config.yaml
horizontal_flip: false
embed_dim: 256
text_encoder_layers: 8
text_encoder_mlp_ratio: 4
text_encoder_num_experts: 16
beta1: 0.9
epochs: 11.7
Rows from block 3 of the text encoder of a small contrastive image-text model, named by matrix and row number. Rows with one number within an expert belong to one neuron, the router's apart. Each number is 128 + 32 x the weight over its row's rms, rounded and kept within 0 to 255. All counts start at 0. Numbers have three digits each. After the name is the row's rms in percent of the matrix's.
Before each expert's rows are labels from the 100 texts, of 14848, where the router gives the expert most weight on average: "tokens" is the input token at the peak. Only what is clearly more common there than usual is listed. The data: rendered rooms with furniture. In brackets: how many of the 100.
# router: router (text_encoder.blocks.3.mlp.router.weight, 16x256), inputs 172-255
# up: expert up (text_encoder.blocks.3.mlp.up, 16x256x256), inputs 172-255
# down: expert down (text_encoder.blocks.3.mlp.down, 16x256x256, transposed), outputs 172-255

# expert 2
tokens: "red" (88); "green" (10)
router.2 117:167148051108122187126161116163116097202101147156043097147095132138143189089096100116163128152153127141152150151174176121177063114150109103182191144139098161168101085194128122139154108164074138060099089130122177144129085125104133127089123189143114143175
up.0 127:128128128128128128193128128128128180096128128128128148128128100089128128128128128128128078239095128175128128128128128178089128128170069128164128169128128128128128194187128128167168128128128128185165128072181209128128095078176128166094128170092085128128
down.0 127:103128071128128093128128043213098190128128128128080128128128171169081128098128088128128128128078172172160128099128128128097128077128090128128128128095185128128128205128219155170128128128092159128128128069128128128128128128128128212092128128128128128165
up.1 139:095128128128128128084046128175128128128188128107128152128128079212128128128128095128128198176128128203128128128128084159128189100105128206074128188072128074128128173169064179128128089128128075128095128194128075128128128174128098178128128128128128157128
down.1 136:165164128128128128128128128194128128128096161128173161128128002128186128128168128191128128166070128082211128128128128128104128128128180156128173064128128103128128162096128128128128128087128157086128092128128128167128094071128128228128128087128128065128
up.2 069:128128128128128128128128128079128128078128128190128128128128128128062128128128170128035078128128128218128128128128086054128077128128176128128029128128128128128128128128128043128128128128128128128128128085128068128208128128128128128128128128128128053128
down.2 073:128128128061128128128128128066128128128128128128183128128128128128128128128128174083128128128128079128128177128128128128128128066128128128128128128128128128075128128128128206128128128128128128199128128074128128081128128128128128128128128128128200128128
up.3 125:047128128128128128081128128097080060128170099157128128128128128179128156128128128128128210172128192128128077128128074128128152170128128185128128128128156091128128074128008097166159128128128128128128128128128128128128128128128128160128181128128171128128
down.3 121:128087098128128128128128128128128128128128128197128183101128052128128128128178128128128128099128176128128128165128128128128128210128128177128128128207167128128052128128080128128170070128175128128128159196128128128128128152128128128079128103128128078179
up.4 122:179128166156128128085128173128167128165168157128128128128128128128128128173128128128128128128128128128186128128101128128128199128128175128086128128128128081128168128128091128128068086083173128128128186128094181170128128164128128168128128167128079128168
down.4 117:184128128128158128128196128183128093128128128079077174091128055128128128188180128087128169089231128128128128128128128128128128163128239056128175128057076087128128128128128168085128128128206128058189128128128128189103095128086128128128128128158102128128
up.5 070:128182128128128128128128215128128214128128128052128128128128128185128027180128128128062128128128128074128199072128128128128128128128128128079128128202084128045128128128128040128128128128203197128082128077190128128128128128128128039128128128128128128128
down.5 075:128128077069128128128128128128058128189128128128070128128128179128128128128128069128128128065128128128128128128190184128198128128128184065128128128128128128128128128128128128128050128128128128128077064128056201128128128128128128128128128128090180128128
up.6 115:180089087164179128086076155081169128176156128128128128128076128128161128128128128128128081128128128041128128085128128053128171128071174083055128128072158128091128128128099128128128128073157128072128128128078128174128128168169128163128128128065084128128
down.6 109:219128128184128128128128128173128128157080128083057182128128128128163128167128128081128128128245128128128128066075128128128128128128188091064128128128128128128128184128128185085128128128162098082177128165128189128175128067128128128167128077174128175128
up.7 110:079086128077177198128128092128093128128128128128128169128128128083128128128128076128128128187068128180128128054128128161128128128128069128098128128181070128128128189128128128128128128194128044179128128128128181128128128128128128166128128128097128128180
down.7 108:078167128179128128128128090167128202128078128096075165128128128128082165128128128167128128128046128128128128128128128175128201085128048182195128128079128128128128239128160128128128128128061128128128128064128128128128128083128128128128128128089128066128

# expert 14
tokens: "white" (56); "trophy" (12); "," (12)
router.14 084:182145157115149131162152139126138142174122155165120120134164126142123161103113161065158154100098162126143147129112091088180119088094068162132182098108109150090126101121143154098111155171178135119168097046150115133093133181127141098161160120105185141180
up.0 105:128128128128128128128128084211128173128043128078128128091128128128128088128187128128078179075184079128128128201189181128203128128128128128128082128128089067172128128128128128128128128128185128162128128128128128128175128128128128078128128128174128170128
down.0 106:128128128128128128128083128128093128128128128168128092128174128128085128090168128128128173128082090088128128177128128093169128128128128057197128128128128128128128128128128128128191128128034163128128128128128128128128128128128128128128091182128128128085
up.1 112:128128128128165128128163074128160167128128128128179128128128128087128060039128128128128128128128128128039172128128182165128128128075128128128192128165128166128128088216182128128094128128128128128128128173128128128071128128078128128128128128128128196180
down.1 098:128063128128128128128128128199128128128226128090128128128128128183128128128128128128128201128187192175128128128128128128128083128171189128128128168128128128083128128128178128128087045128078128128093128128078128181128128128128081074128128128128128179198
up.2 104:128128128128128170088128189128072128128128128067084218128128128128128128128068128128128128128128128128128128048088128128128128128128128128128128128128128128128128128128128128128128128203128089128128128128077128128168128171128128128128128128128174128128
down.2 103:128128074128128088128183083128128128178128128128128128128128176173063128128128128074128128128128128128128128128085128128080128128196128078128128128040091128172128128128128180128083128064128089090041128128128128059128180128128128128128204075128090128085
up.3 096:128128128128128216128082128128128184128128128128128077186128079071176178128128207128088128128194128128068072163128128128128196128128128128128051128128128128128128128190128128128128073128230128206128128128128128128128128128128128128128128128128128128180
down.3 103:128128165128128128128095171066128184082128057128128172128128170182128128128128128128078128070128212070128053128163175039128128128128128128128128128087213175128128128128087128128165128128178128128128079128128128128128128128190128068128128172128128162128
up.4 092:128128056128128128128128128187128128128128128128128128128168189194128128180128128128128128128128032223128128128128053217128128128128128128128128128086128128188128128171088128128202190178083196081079128128128128211065128128128128128087128128128128176128
down.4 096:128128128186178128073128128078128128128050128128128128170087128128128128128128128128128128128128128128128128081128128086082128128128171207128128128183188128128178085128177193167128128128128128085128128128128128128128128173184088190128128128128128170166
up.5 097:128175067128128128087128128128128128128128128086128128128128128128128128128128128128128191128128128168128128043128128069172174128128128033128128072128128128128187128128162128226128180215128162168128056128128094128128128191128166128033128128205066128070
down.5 101:072189080128128086128171189128128128128128084128128128091128128128128128128128178178128128128128192128128078171128164089128079128128128168128128073091128128206128073128128090128177128128128128128128128128128086128128047128046074047088128128175128128128
up.6 103:177075128050128128128128128207128128128128128128128128128088128176128128074128128092128128051128128186128091128128128128128128128128069128128128128128179128128128128128168128128128128168128128168067171128079128128086128128093128047128128173128069062128
down.6 104:128128128066179128165128128128128057128128128180087092128128174128128081128128128220128128128128128083087128179176165128128128128128128086128128128128128128128128085128128174128081128128128128128128128128128085061228128091128128183171128128076128128128
up.7 106:128176092128070128060177166128128128217093188066128128128128128128128128067128128087179166128092128128128179128128128166128128128060088128128128128170128175128086181128173128128128128175092128232128128185128128189128128089178087128128128128162128128128
down.7 093:179128174128128128128128128128128079128128128128128128128040128034128128128128128128128128128128128128128128085188128128128128192128128128128128056128193128167128128128085128128178055128128128128128051080128128128199054062170128128128128072086128128090

# expert 11
tokens: "grey" (75); "white" (25)
router.11 109:093112145148095172102153149141114137126120114189104122103176160155095127094136119144097148136120118124113079089121132147157094068101075105116119131100169078178157142153118097124105116152161136138116098145085075126143168125124166100136120172157133128182
up.0 116:105128128039128128128075185128128128087128128128128128098128128128128128128128157128105185205128073128128128128128052128128168170128128128072128128090163128128128088071128128128174046128128128159128128200128128083201128128128128159128128128197128077128
down.0 125:128128128081128128128128128128128128128255128128128170092156128128096128128128128094128175169167128167063128128188128155096162089128128128128128128128128159128163091128198128128128128206128128128155211128081128156128171163159128128128085128128067128128
up.1 121:128128128128128184102128170128084070160128173128128189128128128128128128172157128210104128179176089179128065128128128128082128128128128167128128128128173128128175054128128093172128046128128164168128128128172128128128092128128128164128128128128128128128
down.1 128:128151128128128128128175128128128128128180098128128128103128207128128128128204185062078184128128128128128083092207074128128128128128128128128128128086128077164178161128083128128128128194128088128055222128128080157128128128128175128128128128092158128128
up.2 099:079128128128128128128128128176162128128128128128085128128128128176128128128066128060128128128128128063128128167195128128128128046128128128210128128128128128128128128229078128128128128128128128128128128128060128128128128128092128128128128128223128128128
down.2 102:000180128128128128159128054128128073128128128128208053128097128128084128128081128059128128084041128128128128094156128128128128128128128094128162128128128086128128012128128128128086128128128128174128172128068128087128128128167128128128128128085186057128
up.3 098:128128128094023128128067128076070128128080128128128128168128107128128128128128203128174128209128128128061128160186128128128128128074081128128128037128050128128128128128055128128047128182128190128128128239163128128128128128128085128128169128190128128128
down.3 097:128128128128128128094128067182128128173128093128128181128128128128170128128128128128225176169066128128128128069128128128207128128083175128128128084128184128128128128061128077128128128128128128128092128128052177128128128128128128128128128128179128160128
up.4 121:128128175166050128128128192128128128128128128128128128179128128177128128128128182128079128128128128128128080128093128128128128128128068128128083047128128128128128128128128083165128128128128185128178128255128085035171128128128128128067128128217188128058
down.4 116:128128171079128128184128128184128128190219128128128128128128168065128128128128128128128128080128092178128128128128128128128175098128128196128128128128128128128128128083128099128128128180177128128128128128128046165128128083128128081128073128128079200128
up.5 086:128069128128128128128128128128128128128128128128075128192128128241163128128128128128194128072064128128128128128128128128128080128128128079128128128128087128128169128235128128128128176231128128128128128128128128128128128173202177163128181222128042128128
down.5 082:128128065186128128128128128128128128128128128128052128128128128128198128090076128200192065128128173128195128195128194229069166128128128074194061128128128128168128128128128128128128128128128128079175192128128128128128128128194128128128128189128128054202
up.6 128:081128128128128128128046183128026048128162095184169128109128128128128193128166080191128128188128128128128079128128065026128128176128128128128128076085128128128128128089048128166128128128128128128128128128178160091128190128128128128076128128128160128128
down.6 131:128077128049097128128171128128128162098179128128128089128155128128095128128205160128128167128171128128063128087128095128128128128100128187128128128041168128100166128128158128092104128199128128206128128128054128092128162128128128062128086128128089128193
up.7 119:173178102128128128189241128073189128128176212078176128128128128128128128128188089128128084128128128187128128157059164128179128128128196088128128128128128128128054097128190093087128128128128128128128128128128128128128128180053128128128128128128128128080
down.7 110:173165128128128128128128128128128128128128094128128073128128128128128165128173128128128086159128128094128212128065128128083128128128010128128074128078128128128128128128128128128128128161128162128206128128100128069128081128091128128085128128128128128128

# expert 0
tokens: "pink" (100)
router.0 098:164067159112103095109147158120158184125135144119189130141146155121076146099152224117146115112109149107077145189162110106164140098120078148167127132117133122146148091139152114085108185071135112166138142125149119060175140174140128119082152025115140181107
up.3 105:128128128197128058128128080081179128047175128176085128089128177172073073090128128128128194064128128096128128128128077128128128128128128170128128128128128128128205168128218128128175128128128128128128128128128164128128128190174065041128128128128128128128
down.3 116:079128162128128128086128128128128128128128128163128128128128128128128128128128128085128128082128086177128128128128093128209128128079166128096068128128128075087206128128128128128128128128216059180091225128128128128128128190128128128128128164128128166074
up.4 102:128067190128128128128186079128128128128128128184060051128169128128128128089128066128128178128128128128065128128128128128128128128084128167128128128166128128128128128128128128128128190128128128128128128128128128128085128128065128128168128128128128128192
down.4 093:128128128128179128128059073128128128128128128128065077128128174177128193128070128128128128088191128080128128128128082128128082128128204128178128128128128128128038128128128128128128128128077128128128181128082064128128172214128128175128128128074128128128
up.5 097:128187128128128128128128128128128192167082020128093083196128128198128128128128128081128178128128128128128128128128128128128128128128128128128128182128049128174183128128128074053128128208128186128128128074128128128128128128207182128176128192128128128128
down.5 096:128128079128168128128128070128128172072128128128128128128063128128128087052128128128128080128128128128128128128128128128202128025128128128184128128128184128178128128185128071082067071085128128128173128128128128128128128128023128128128187181128128128128
up.6 103:128128057128169092171172128128128128175128218128128128128128128128173080128128128073128128128128084128128128191192202128128128093128128128128128062128128128183128128128128076128168128128128128174128128128166128242128200232128087065089128128128128128166
down.6 088:128041128128168128128128209128128128128199128128128067128128128128128128128128128128080128128128200128128046128128084128128128128128043128069128128128165128171128181128128128064128128128128128128071128128128128128128128128128128128086128087059128128128
up.7 101:128128128128128128128128128128128207052128072128128128128177128193128128072128128128128128177128128128128089128128083128182068128196128128128081128128128063128128176128175128128128128070128196128128054128128128128128128128189128128128128078128128128128
down.7 076:067128128128128128023128070128128128128068128128063128128128128128049057128052202128128209128128128128175128128128128128181075059128197128128128128128128042182128128064079128128128128128128182128128128128128128196128128202128128128128128128128174128128
up.8 103:128164128058083128128067128128128182180128176128128128178128085128128128128128081128128128128087055128128128128128128089128128128164172128085128128085085128128128176197128128128128128173128128128078128187090059128128128174128128128128128128128128128128
down.8 101:128128128128090128128128128128128128128128062128072128083128128128128128128128074128128128076128128171179128128128128128090128071073128092128128128067128048128128128128128195091183128069128172169074128128128128128079128128182128128160058128128128128128
up.9 098:128128075128128128128166128128079128128128128197128086128177128128128128128128128128087128128128128128128128128190128033128128128181128128088050128128128065128128128128128173128128128128128176071080128073128128128128128128128050128193128128128174128060
down.9 101:128128128128128184078128162128072177194128210128170128077128128085128087165166128128128128091128128128128128128128053128055065128128196085128128128128128196128200128027128128128128091128183088128128128128175128128128128180039128128182128128128069128128
up.10 097:128128128128128174128128128128128128083128128128128128128128128128128075128128128184128128128037128128128128128078128128128128128128128210128128056128084128128128128128085171128088128128128128128128128128128168042077187128128128128128203128182128128128
down.10 089:128128128128128128128128128028083128086221128128128128128066128128128128128128128128128128128128128128173051128128128192128128128128128128057128179085128128128128177053128128128128128073194128128075128128186128038128128128128128128051128128128128128073